python train.py --bottleneck="kl" --decoder_attention=false --eps=1e-08 --merge_dims=false --one_sided=true
Rows from block 3 of the decoder, named by matrix and row number. Each number is 128 + 24 x the weight over its row's rms, rounded and kept within 0 to 255. All counts start at 0. Numbers have three digits each. After the name is the row's rms in percent of the matrix's.
# conv: 3x3 conv (decoder.decb.0.1.conv.weight, 144x144x3x3), inputs 136-143, a 3x3 kernel for each
conv.0 114:133184118095078128135148142117171098149147136193091112142116129128099107113120147120119108132121119113095146125140123146134109101071134121110136140156117166097122137098166125137140099103166169105120141154119103179127
conv.1 091:111150126115070133118148134106116128125113099144131088132141118127094130173131149116143150132149148167128140114121097111119136155126113108111151139091090134155154111079084100103085091076079115092110178113144135114140
conv.2 099:102127121035136128058177099153123129152163130126115123113097118140147099122120143107101140128124116109140148154140145124134119079099140139100131147124111151136086136141135114149092117117141169135154168123123158098128
conv.3 099:143130131132158105105127138167150159136134120125192119109125137116105130130147128122138144132143115118087097145139144120168146151164159132131127108137128115163133150161177151107107131139132152145156135139124144119141
conv.4 087:078124128127176108115078136097123189144132105072117145117101131156130110083165103137115127117119136115125117111151142113114166111068129142130121154090125147120099129109135100134114078152120146133100149141142094113157
conv.5 086:133138128132121127112109115103137102119120107164120120137097101101133140142061152102110164129129069144138149137115156161138152133093135133153100130093129115111175140125108119091137127081160065149117178141112124177130
conv.6 089:119133119122131125133175152122103163066128132112189112157129126131114137101135136127094123129110137121114134136143104142135133103152119125127109109145135120140136085138083163116080150049120129137117168106119131100143
conv.7 124:113084112151097139116175124098127137125142117163148131100226068112171113179161136131117155122133138133147117121160126115177112153144135120144119120113133087159131151158117105157179117110101094102141132123142140131137
conv.8 114:141121147125143145163188101117112128110124129110136128135139135139112140152155082162150090110136116118110128103113133131153159120119116133148105107157132101127138087147140156122123132149123136126134117143116094132104
conv.9 082:151127124160139120128168129169119161134098137218104153126115127139129152107096139095111129120181126126144070130146148159137141147114112108146145093081114169133138157151124090073154207144126128134098160132129163110122
conv.10 111:133121136172152116092105131072143167150131155164144086124139120133093108141101151155144110125156163119152160081087096140115171132174135151137116069137152135155086116095116141104115086116124112137116136095147157128086
conv.11 082:140109135123123152134165095155174164132091108125150149113127142127112122157130148111113112107132121136084145107123121099069134118124144121148144141118145134099121116135118165148112134158090128111162177190078117149089
conv.12 106:117128130105146156159187134125158115117134101124077148170149113145109139091116182119115095137122150126134099127140143135147111145159129119132128119121116109118147196115190156127142180113117080077148112110154149146136
conv.13 104:098104127140143119129084127095130176146137147180141111115150119136217124156124117120115125170212107144154144136146107138103147156146115128094148088149093127114145158128126123090143122079120108105147158124129111132096
conv.14 072:126098139127124117119109143150085164113103144061120130132152128133103119146168137102158080158086140131073133081110136158114126168114127157096159089135108102150111124150171133097147076141128142107138190118131169116125
conv.15 075:134099138152119150140115095125107160150089140103125115110136121164099139133163149131135060131076145126125105106123086104117144148118152117142123166090108130136128092129137176118106162098131120144120119144151160127145
conv.16 134:106079098134125142146147120121101114141149131129134138159197120134047176121121108148146152141138132114152116125086110136138133131107114128099152130125106108166113150187145140115123121084118122119130160143107101147110
conv.17 085:142108168155110135150116111120123108104094146114115136115113141150141123096116148137145098125125154139131123133138146151115103158139132115166094132114122151116169096145148131124116168106123125122128124133117154123157
conv.18 079:070117084119104144167085122125145153183095129093162127116124118135112128129108127120135162126149084156062143166139176139092177157105115133086134157085138125126119124162171109119162167119109103134161136118152139128169
conv.19 103:133139139132090139101149121080095114152099130088105122137147145126123131099207156147104091132132108143154139074118165106105116171122135140161115113155096078142140095152096124119155108091151110143127092136136152112095
conv.20 122:122134137087131095157119150115173127157115125080114113123123150124161125099123157137138090146144140093128127133104136101121112145172105146129109125167119101142139119077063111075099115149129108134139099120127136133132
conv.21 116:141187119162149089119191154117085118110096135148145111117125113118192081141070139133134107131160120143106119114155172137135174167152125103122148124110126120118143142101124132123079122091089149104141172112155134117149
conv.22 072:160127125113118138114129134181105099109104154156147098167136102097142103128145129149136140134149167123133146162164135118130141134130120115119114121134087131135130160192108095090151158131121133118090155131155057120172
conv.23 093:174139079124186181153129105111068153144147126134097127129139124141155094128138136136145109115163090119114160138131140131183113138088175097107105120131157122110130118131130099136066114124105133114135151104115106151183
conv.24 105:161125124130149144123110112135093164128187119110104101118159129110054131119073120145082131115110121128122093162182105111107136085117127120111166165138125116142073135111155124129121134132072118125104117126132112140130
conv.25 076:118104133133103147099121114142155117139139109106119157158166081125119125137113148119167196132096119152107093100177112108110130150145082129151121086133150152115132130133100131129150108165113152114148102112105172128136
conv.26 092:130093152131102129122142138123120136122126122118128138109143115113128134041107145101146134120144115120114112144100128139106106128137126181084116088111150126143100149122108168080128172157129172136122124121139088095137
conv.27 076:095136137153102131157150135155167101098089107175104122141164139156121139177099126126117164144141114109151097113137114109134105114120121127119102079124147142097150145107175108135127156131133127116203171113081109138143
conv.28 104:087118144236166102113069144098156115151105127142103115128151112153144121167095129091151121111131126163106120165147140145089137171158106112105164111169097099125119166122158135117136125137140111104098173096145162122152
conv.29 128:152119103143062165132157113103101107124099121110104098124176120115152128138145119116176148157151097150124153161131110109108119090106154130150149177119069100124167145086118112142159085078141100131150123160149171137119
conv.30 112:119147129093255164114118142149135121130155142115150132137118118104175110154103116124153139122164097110129147100045125119114110106048091135130121165127125105146128120111099147140155140135138130118112145121124127103109
conv.31 115:177202160141154113098098118116141111144124182157143145127061124116157112127195097106159103132083127152150133161093108129137112123089092112173100151102108129125149143094094142107113139113107144119124128118116137134113
conv.32 105:155084131128133103119163117144127109129132077114122130123160095141168149143073127131115145115178174118105120167123087099138080136086122109124147134132087120075174123090126111119144103144155190139129130119128123113105
conv.33 112:147141125169178169185113126118136174135146167143146134100080130113142122109093147121154115114114170154154092102140091164157112113108113105094118124123142160149114102097111163123113120140110165127086138121130124115139
conv.34 106:139140111124133139157154148129127135132114139216125115074116167109117139180111127132110099135114120117160145104163126153166141198123113150172116085125191111102126128105109107120167185113133143130106143111122152139151
conv.35 092:126124126045117156097150118101119125095100128143119133130155123135127126098096149116122172147121125095169134103157154100143089117142129149133112142078105136144107138143114113128123125136116140103175086111152149137158
conv.36 131:120154106113095134133109123101094125125116132150124114118223110173137132126006173116096170132162131126120115125153111125144135116086106146088129153106111125161135120135112125154145121111133121117150153100112156088109
conv.37 094:148132163119164138169110091091148153180107116097114145167113130131101125152165128119107102125145103124164129130066144118111112112056100172062179158149106104091135152102106122108135141122112158117101115126121114125125
conv.38 081:131127150132161097103098105130124070125147107101158146106171122151104088080125162127107107151180119122149101138139157111181107107152116126095149133150142151150077153155086163161158138135122110118096122125126099089108
conv.39 136:125146092117094132118128138118135157109157116105113128119255098110157138143145093111135111120164142124096142106143130133117145132119114113146139154154117144113152139140122104134159142139110099136159133123135121106138
conv.40 088:118146111130067119112188116160064124132161104119145108092203112117111168141137099153126131087134156127134127159134122102139176187101084109129126128111114109147128109146144140130130097120113122113134129154122146101151
conv.41 075:085086124127121126131067126105117157175114116096143131135110124145123137167140108106129154148098122111130112098131147103112104115066062146160104116116155140087144142113128102157114123119134155133130107151125187102100
conv.42 095:131105129090138127136158119123161101127138139138139145120117152133151140213111127153099120073105139158138106127167124101095176124120135134075123083146134119122139116096133142099120152102118084105171151105112153118131
conv.43 086:137179117137074117130136135128109097150159158095066155143126116146178112143124108164157084105117129166127154135106106124121132117159118109081157149130133093097084121115121149122133155110150168095148090120140132146110
conv.44 135:161145128108120128094098137120150133154153128144137139150123115167055158092247103123124124123118151138113128172129152120106160113164099118098155113132153151138106173158110109149128142093125160118112125126155141118143
conv.45 094:093116131111151136154102124090146161096135129192118143137145105126141139102122131160119151130143101091120130103102111104120149153120098148088139123121087109169163179109113108105138083102094138131141147148127139137125
conv.46 108:112116156117120114131132103119155135132156125137099100058150122140137118112074144133103132132134112128108131106140144144138104142152153129148132127126146119143103148152161157143135102175126150119110152104149112099142
conv.47 090:173149138192142101133134150109089131124090101129119148169159120144141108128148097108125142143127094126154147139102122152162131123125135094109110084163127108116126141119118151144161118122126101128119129108133140114172
conv.48 121:087079104121192170123151123150114117122153151139154134171114133077117137141149081155131144128165139111095114114111140104160125149118141104161108097159105161101146150097079097134144137095080095107112163134119127124114
conv.49 080:113117155168076109140095123142071140151122164134124147148145132143141100135114149113161081156099110088155116111122116131099095119104153121163103152069092095147108116152165133117147143123153158142081135125103135125128
conv.50 091:131151158120109108134125117153128081120101108119087102140110120110133135160197105136129099085121130136124138154118099121150156124136134129136126162108079121131144150101139132127095115098158102128117152131093151108138
conv.51 083:161146093084136143128125133134120153120102113102123088128107129112115153159091155110120150141073101135149104119139131130075120146103146123129125138084111114114128092151130136139115127102138153157111067149144143124142
conv.52 134:114149116149148125105115123199141141104167139138157104154184095125175115161138125121134106113111106111133135145162165148114138109096104149104178128142082127113120173187200152100105127104098152139154124118139102124134
conv.53 128:149110115107082132096123109133162111106136140110101134170117122168065181118129124129152103128130137114116145140157126074124113096136153147094123070133157123178109160148124107137126107137122135125130120131135138147123
conv.54 073:110130117158106083138138135157139124136114121123124143098109135140129140122170123117147123148085147129146158118111128154138139141176163131129107113118119136081105144120097144141129126152133152130132057155108169108165
conv.55 120:110117112170146128096075126106100149148152134133089097117123103155136087116158106126154162125162093138109103092083093159160133107110117144095135114125166138124117110101117078107094113105135143151128128124123132115090
conv.56 104:125147096113109097072128159134123126107132123115117127108094142114131102179095121133092138117131084128160081076125116111165169104100127108108135148169104140134104093116056115164114116138083112128137152112113103169135
conv.57 140:150168152120117104109120124142148137129133143101134137106141151124160132124150113131122093122131125136145139131124105135130134142132115106140112144140122140130127137116079139131125155112114150141130128123112107118135
conv.58 081:137132133141058154114142115094136136129144097114129115157144141120073081117152084143155126121161113105123135155126163103117165150133135125099112148085120117169163116149086105165181139094126148119143094133127097161093
conv.59 098:121142105156094130107142140111162106128126143165091077141125141090090155141255098115126146142119106114144167133142149087093158149132096136116131109138139138101114104121155102128137171095135121135105126153118118115129
conv.60 088:129131150130108149134186105142129106123108175122111140118144128116099092115126111145114116107091109121168129118176174131146117130119136126113146151125122116121130120151142160109108100112105174146093148094130163088176
conv.61 079:118097099153103168123108129093083145160070101144156086110158117133072168157197166115137141115082120158134137097136113172110126126155159124113108109159109133082149108129122084172143148124128135113117133135163152134113
conv.62 087:170142096138140157125154147127128129161104088115148092142151132109118167134148087137128181126098178136119127094148139153103115115148125108096122129096164113119089104081130115126133089115113090150057141119119175117127
conv.63 085:137119142150042125122145116110118096157117127128094128145117111136121151139080095110138105160134142129081124132089141168093096135125086105165153119140131171118125125089090100136107183124185094134096118155140114130101
conv.64 092:113092112166115145109129129109125119115188121107158116139113134098073133157154109167111145143101107115161127140111105108104156152107095120109118130157149129127101122120102094103149123088125139101116127126144116117141
conv.65 118:120103145126154112165129147098152133131114159123141126150090128107082145119232107114097152133150102127138142112130142092113104111128115144105126137153110097145146150160146137126115112123093115123137132128142133117144
conv.66 076:156158127124144115147125128117107160125156131109130104144151098129104110144100129133123155141092111124160112137148120146123170151129152139123135083159127128090172127132136128111116143182140088106137110116115152134147
conv.67 087:143168110162114114117118150137100089129143160140122099126108132088143091123074126089119116134134108109122151127110102148133116116129158121153124129153101129108103113133118120110120145125136121137150145111095151114139
conv.68 088:158139124147135106119103126116140154153121126170107104156076109112108127133075134152132140132124137078115091170146089099109147119118141136107134089104155163160122119108112131116111150123067132133109181106100133113160
conv.69 078:141148108123130146090098145113120149115126122137170132127120113160155141125155139117112136116163131155120157116158116094157123124155143121116124177134132101112165122093129089171102159082141085097098140158132121142148
conv.70 080:152122109129087129110096127144151097105134131109092140124111123128103145152182110109139123124119127107114147120119115122093159117107124108136113142176107133093123135093061141130092105093138052161096147113118125133138
conv.71 107:116097150089173081172120142146088134156127118111140108131123146099136167109186140131123154166170129114111149117105081126141127114161183169097140133137128116176129091089098119160088109127127139114118116137129136144132
conv.72 076:093096093071191117135101124102119120147127125126125134153102108140138159135133114112112109102116167141116089093148091136118110111114109151078136133216125111145123138115144068109141105179089119097137119129134100153115
conv.73 106:092136136159114121179209159151117126138158117136087146112101166117092166101069140131133129128126151139124128112093150165136097127152143114160110122128101143107165135094092125128151081141149108135158119146147118125095
conv.74 090:106116163162168105125153126156113145109146122140142154142130120114101118117114128080122159104132147091091126134096126111191118124158131138100114126129136109100135123177116145159141158127127090114132102078150129101115
conv.75 118:120108151122138153113131108175131142132114116132133104088145140118140141126147188099127080129100112132102123160157200120145150095137148133126137122079135116172093172167153138105116093109133161147117132134105167132121
conv.76 116:141159125169101161119090137111125137105120116148133149142108138156203112122229063168150140132130141107145161132105108094122111147123122137176133126074121095192134132086106149080095101142106104087135102082115118143193
conv.77 085:128114138157157147125124136169162085102116134137144123128130136105111155139181072134127142120122132132116123128125144140102098137164094123133134101109133125148138151101130108087119144097134120130138187127074155120154
conv.78 096:114099132131140132119142121126099161130130095100154131107121142116116141085126124126148101103105170170092111092129106123136145138132134134133104104087150140097115134124100131102083128112140153157111099115124148077152
conv.79 131:180136140124108125138116116134114129143158133114121132135027192100093133069158159136148130128130148117116126139099089093131143131133124139130100119125139128149113156124082121113118131129116169157102111131138103121117
conv.80 116:124106125127103130107124116135103143088130144126142143129228083159199108168122119113118131121126112136151136135125139127133123142132108127118144149110117109143112143157159136141135102140140093100125119129137123135128
conv.81 078:132119131145154110094140149143075145140112147131159105107136143085147131173120138127132092105134113140136155140101102133150114162111142107141136108127092121142145131141143141156114148151096143118130129098124154126105
conv.82 122:081143189107144101135134107160084125163103105129160095101134106114128099075131181102164105128103137175145139137090128149161099139211190121145178102110102144134112099146134107194124183194143108110115160130133156128105
conv.83 129:153121160125121159146171083123161091158103165138171135156130161112145142136186146119157131133108132135150154136171144147158104097160135140127141167104110082146139093119095125130130129117141140106122144134119124153094
conv.84 075:142118091097069119137139181094129128151119095138107117122158108099164150170036152156116145125151115128112133113157155126085136131114122130074115125140114144126098128118124124110139112138132103137147152115098101128140
conv.85 100:136130114123148142114129127095106122117160122164178080153118141115155128172159118135131120132130118141202144096134117146187172136132089160120133100199119129115106122145129103142143141087201116120125140156110156116099
conv.86 071:119152129187133132100150153125093127112092147118137083101118137103087140126147083129150115149125113113141089091115124163149137138147107103141125115152145116108140103123140100138068143098158107131172124110097138123140
conv.87 126:129128138130101133129143144134141145157131132126168137140147090150070142163227113134139128128132132143129132136166128140083122114151141136082130113165122117159141134155110126104137120107137131099082113135124135159163
conv.88 084:157132118137117147155123118130158087122151118145139169131091108118099143137086136123130136126089152124114143175131119147113146129134121121130139100111149122137130157123104157128122102101140169177079109140178153133028
conv.89 106:157150161129194088160107168144133114135157130101120134145147108072091145188123140132132172124107106141179125156092175154175139161147131123117087131133132106105143144117120133161138109100118126118172113104128133139129
conv.90 114:118141128101138121110101139095140126134080111123129143117107134190125118128185092083120088145145111118134128104137139143144109110115140160146111110139161092139119113172149099155138114101115093114128122123094111151132
conv.91 083:105138129106102168153175120135086119118170142124126150103135117123091142128101147112135114140162091139125152159109140116176119101151146120125136102126163168108105134113104151088130132140125119109115167121116111093122
conv.92 112:155107111133144135132131111115134147123132121118135141083134096126179126080111157153133147142126143102121107141091120166085123105129116079095154138162128154104100139123121168090102120140152111104151179141147129139104
conv.93 109:155117115071117140113148129143147115146095129129149122146056171106116148195115135157132120119116150140106103093076108116094134147090094146129144151137105121081155069150138152166131144115150090147100124150133159136097
conv.94 102:156125114152123163176115080089129134139111154121114140133159121128136125124140174134149130112100119119120108070143108145081132092076141159189078129105134091172119145136153154137142090114119119154099139141120125131129
conv.95 105:135079131133179146130130143143105122123104099107106132085158136137145093148060145150123140139163102100096146114169075148132138140107156132081137111151127112132132109110135126134157097118105152093149151143112125170103
conv.96 085:068102094174071126127130128127145076136146116140104150133110173172121070138128141158119149130131124138134157141129130143103108092134118147132111107129138112148102121119084105100097134121118126116167120113131128113171
conv.97 097:172131110124123138105156128171148123156165152164184124084160102141148114129079119120134161143099145129157175134130106115121143108110112117103115139071148152132123090136087128146156128178113137128151108126140120103129
conv.98 145:133098161117139113082153099139115127129121104091119118129123138126099167111180106123075166157119123131117107121195119142139170156165165106139113101131132158133089113183122122117113124110063123160111117130130112120145
conv.99 080:157118141129113140165134149148140094074109157142105145099130099152099116076177127132157111176084102119089166125141139185136105155143147141147120098086155131163144118127165125098129095132113147105131101129153163147147
conv.100 107:154124137140066108131045134171154117122108142135126121133135110117167131146061144142101147154148096119118143169154156134105104130146132168100146134136100103160111141124154131105134129115150144146129123132141146089120
conv.101 123:131076145095136118130147140114137134129151134147099113104106122132157160140086172127136138128146141132112107146118111129147145110152165152078128124163149094134088089113101157151147084125148129091092139126131172161133
conv.102 100:158151127100168157101152125137118143090154141154109118123138107110111096182056091110154142121101111122125109133116129112179152115091119172081133129105163103118140104133126141169126126120143109103109155100110143130152
conv.103 093:117114138145120135149131083100160126150128151144077166119125132135156151085115143118099132108152126127116100132109130117106115097133145134144122165093089129114159149113128119095073101142124141088164129132145152118052
conv.104 076:138139135146099144106154114100102102100197084121116122143120124144133141149219107078131172134103143119161149133136138101138147141120126127124127114088103133132126154175144119133124101154117111111122118141129104102153
conv.105 101:120116121089059095147100143099099172135107127082100127144154122137095124131153096120133138144110136106124147139142120166081154094064113117147163136171123130127154140124136107098194137123119145116143079108184107119141
conv.106 080:101143132062142081129101142102123140092069145130148151116108148093121118124128114137117087147150118114122122130114150094090104162176145130099154183162079119127162128128109133077147164117106136145130122109128133120091
conv.107 093:108147112161075119112152131135103110126122081117146143162126138128076164162216077142088116110132112133118094133168134125137111120146167121195113106129128140151111105140126121106153159131141109153120137138140181138048
conv.108 093:117109136127125129127100158127133099110068111149078117106150128140132129135096131139115115131118123132143096132098133126106086108100138138113136130109130104112127111139130148143149145103092151113127103127124138131076
conv.109 081:121107143102118122128149143101134127092107124152097100126131134125162081124114148141096109118110124122129137139129129142105094136124130132121110098133146153108099123142130141117152119150169108140118147122081154118126
conv.110 109:115155134128119123061066169147138120131172104167125088103118143113128146181025154137125117135124096144111085111130165127172133162076092092137141130157113156096111142144109171144113145106157141110134138135120110129119
conv.111 073:129174114147116124144137131162108144171113139132138173120136132119130136147128112146077103075118123119156132111108131155099069145128120117144121119101165128138141141117107153106119192144110148122119150129135140147122
conv.112 085:144138154149163118128106131138190138152106140144119120111101140152161160105127142159141100149126162106113171134124126145148139091146140114107131119105116114161101110158117122129096084137135148133166115135147116121111
conv.113 106:082144132117165124148081125108066131121117132132177131141144116113145150172101127144110138112122191131149149151139140182175149160147121133137114097153132130093145115130119105107128132129122097133140111136133166108102
conv.114 103:114151109102125135178105120159102121091149162160118133123081137129255118070073143109121151138183157128076121124102119122152070093108141131124111127101130122172124151108134124124132115156112120140137124138122137129078
conv.115 092:133127116151144099103126119173189112160081112103116160094166114128114121130117120107121128145168093099114101170169138122173140124080123158091162104171131128142105118138170136126182122156122128096126106125161127132129
conv.116 090:105157138201116137095122123159142147137101165121156126132152124121090105143176118147120187106133079111138159127116111137139138092133130150108095081126141123149131124129107143144129072118126122111185148154060125132148
conv.117 093:109057126147119127103171151160141121115111094111121182110147079138111137144229098119153139143111136145209166131134176148102077122163134134078122143114110098151151081118106163126115110136144125098094106111109118125168
conv.118 096:127109144120110133106128108143110147086133148140165132159103145133167152149120120141116139104125128125141124141130133091147093098105130151119106123134140100120140092144100162063141082104072117089107152134146118115101
conv.119 084:127121128171104105113134118116149153094092114143126098160117149146077143162194121152117101132090121117155122116163125105091132115143100116110170113139141168162092159116146147109168143131139081147132150081125142128152
conv.120 080:126161154128093143099149132204130177159109125126146119126096099121115142112087166105152095112090135171090169109181124111110137133101118092134134148164110121129136138087155137158125134136140125093142156114117085156117
conv.121 118:135112133103093129122160112143112109117121132097130118124187096100177153119123121111128144129153162118100101122158114136091110139103134097124139127144126114113124097118093122151125142116107079124150111125143152125115
conv.122 084:130147115108232120123089158147088095094137163157159134101147121115161159138080163131130130135152107113118095160122147148164138182166125115113111144176111118114145103167100137097128139105130095107098126142118119111143
conv.123 093:149122136097165099104110147181105100112113136168156155112109123130120103116163131134135131135092101100171110147133129123131118153155132128106120095142161141128100120110122158112133083122136145129143176108138141134095
conv.124 123:123116143170232119149080144113100136122139138167105154132105153108160093123169127103165142126147140143164134139101120141161128133112162155091175104111146118165114132083134147099110122120110143114111139139154137146111
conv.125 092:133138126113149111129116121129093109110145100063159117134105149155168129117106116106197102146128132140081131153126143132165134104133127103141094121137162138122140158117116110123123113133156121118100129145144120120114
conv.126 079:132167156175130125116137102099139101126150131136189126112134121133113142097169101119121152129085174122159128105115137139124135121139137067134103123118100135089171114161119153154130157082116107144123175128140098115128
conv.127 132:139097107148117150236117117139096090139151113117166150124153120109168155148110106111091127153120115099093175135155135200122132107133106123188110127127144133064132156148126160112105107095138115128115121132115140162103
conv.128 084:110120151126108185146096091162174093092138134123206089122110124117140116107176104127079177134146095132141160097109120158181136113101168153135101144083121135139130127096120132171078112158174128143130130154138179125108
conv.129 117:116155122162099103109136143164118140133126121089151122086147096130134137118105111145144138157152089099099133151120127117110155112132095125180108140129145129084109155152115108093108129087129142155155121123146103112133
conv.130 107:099116129095129120117110091105136118125123128125122148169101128123138084124156151120133115128100124137151174109092139097115129110129102120162126107139143122111122129106135099102117122154114106126091119125147136121098
conv.131 079:076123122174088161159162135124129141125158115111110118117116173124112131088116155117132126108130132156087102129150125146093148145132092101113115109132165131119146115088170204129143138124125104130132148138123162104142
conv.132 103:153151121097104141139125103114120110119113135118129161128106140175151113116130175116165129128095125160102126136128139164130138092119128145147131108111104132131183123112124101117144106073107096131146130115125134100118
conv.133 074:123141116122109143190144107109106102098102151149146121097164138075109137126154113126141083125138153148066162113127159143132146121141110104128128095123171153064137146132145086160082146105146111156116086135118091144105
conv.134 091:122118125105097116108144143133118072144113119098100100130093117115157130100193124149147095142123139114170138137134141110111136094162100110140115141152132140107124129112119097148112111126150129120117069132150157109170
conv.135 105:141144127108121139110104149138122105098121131110073130148127116152103124082085181124128139130088113106076136134149103104081146138147113107100159115102105156132114152126163133132132126140186111153133157110121145117131
conv.136 082:148102140120114139148148097180129126138143157107151125129160099132163131136083130130117088100168156071152123129152114095190132094123146097187117139181139115115138110113155092195129119151123121112130096157146084117093
conv.137 121:146182137077126119119101133163125128128146103109157133065124119143070132138217106113109132113114137137176135162147128154121149108152109149128120138170104074144134135152159100141094121139109130122136085123136128153151
conv.138 133:069087123141105116150163143134157076138124129069134168132153097097151105152146128136135115107093119128128142043095161125097105158119149087145134163119106135108128103123138147119107127085136144147135104166169111148127
conv.139 096:141070118114087111121098128118117110120104131161119119116137134130102171114115135124106124114126121159105081119117128151101129151155157126151113122145146158113136123125145130122124114123143130146142112162148120136116
conv.140 080:146122159144125124119125142121150107151127125086122153146111118116089131164117143140087168131148091136103136095157103176154130139126145113145128139091143140124086109125160111111153127135139131108120155138151088128176
conv.141 079:152131117113144119146116122149092121089152116083169095121131098125164107119055160130147169131103156121122122158125124145123170129112117123108112115119133106130149133155156122103111117160117096151132093092130122095174
conv.142 108:181113116090110129139094105132149160148109138111143103133096141123090094116130114128117108175087117112095147154136115116114131105097167117118146146156110117106126125120125124143152152124135147130125100133133163118106
conv.143 083:081127126097110135162117128149128149146116111133113135109122161100089128118128158103138158160112092140114170148141141162088139146150132130146095115151129089113113075156138110136092147141124103139133175109112088152117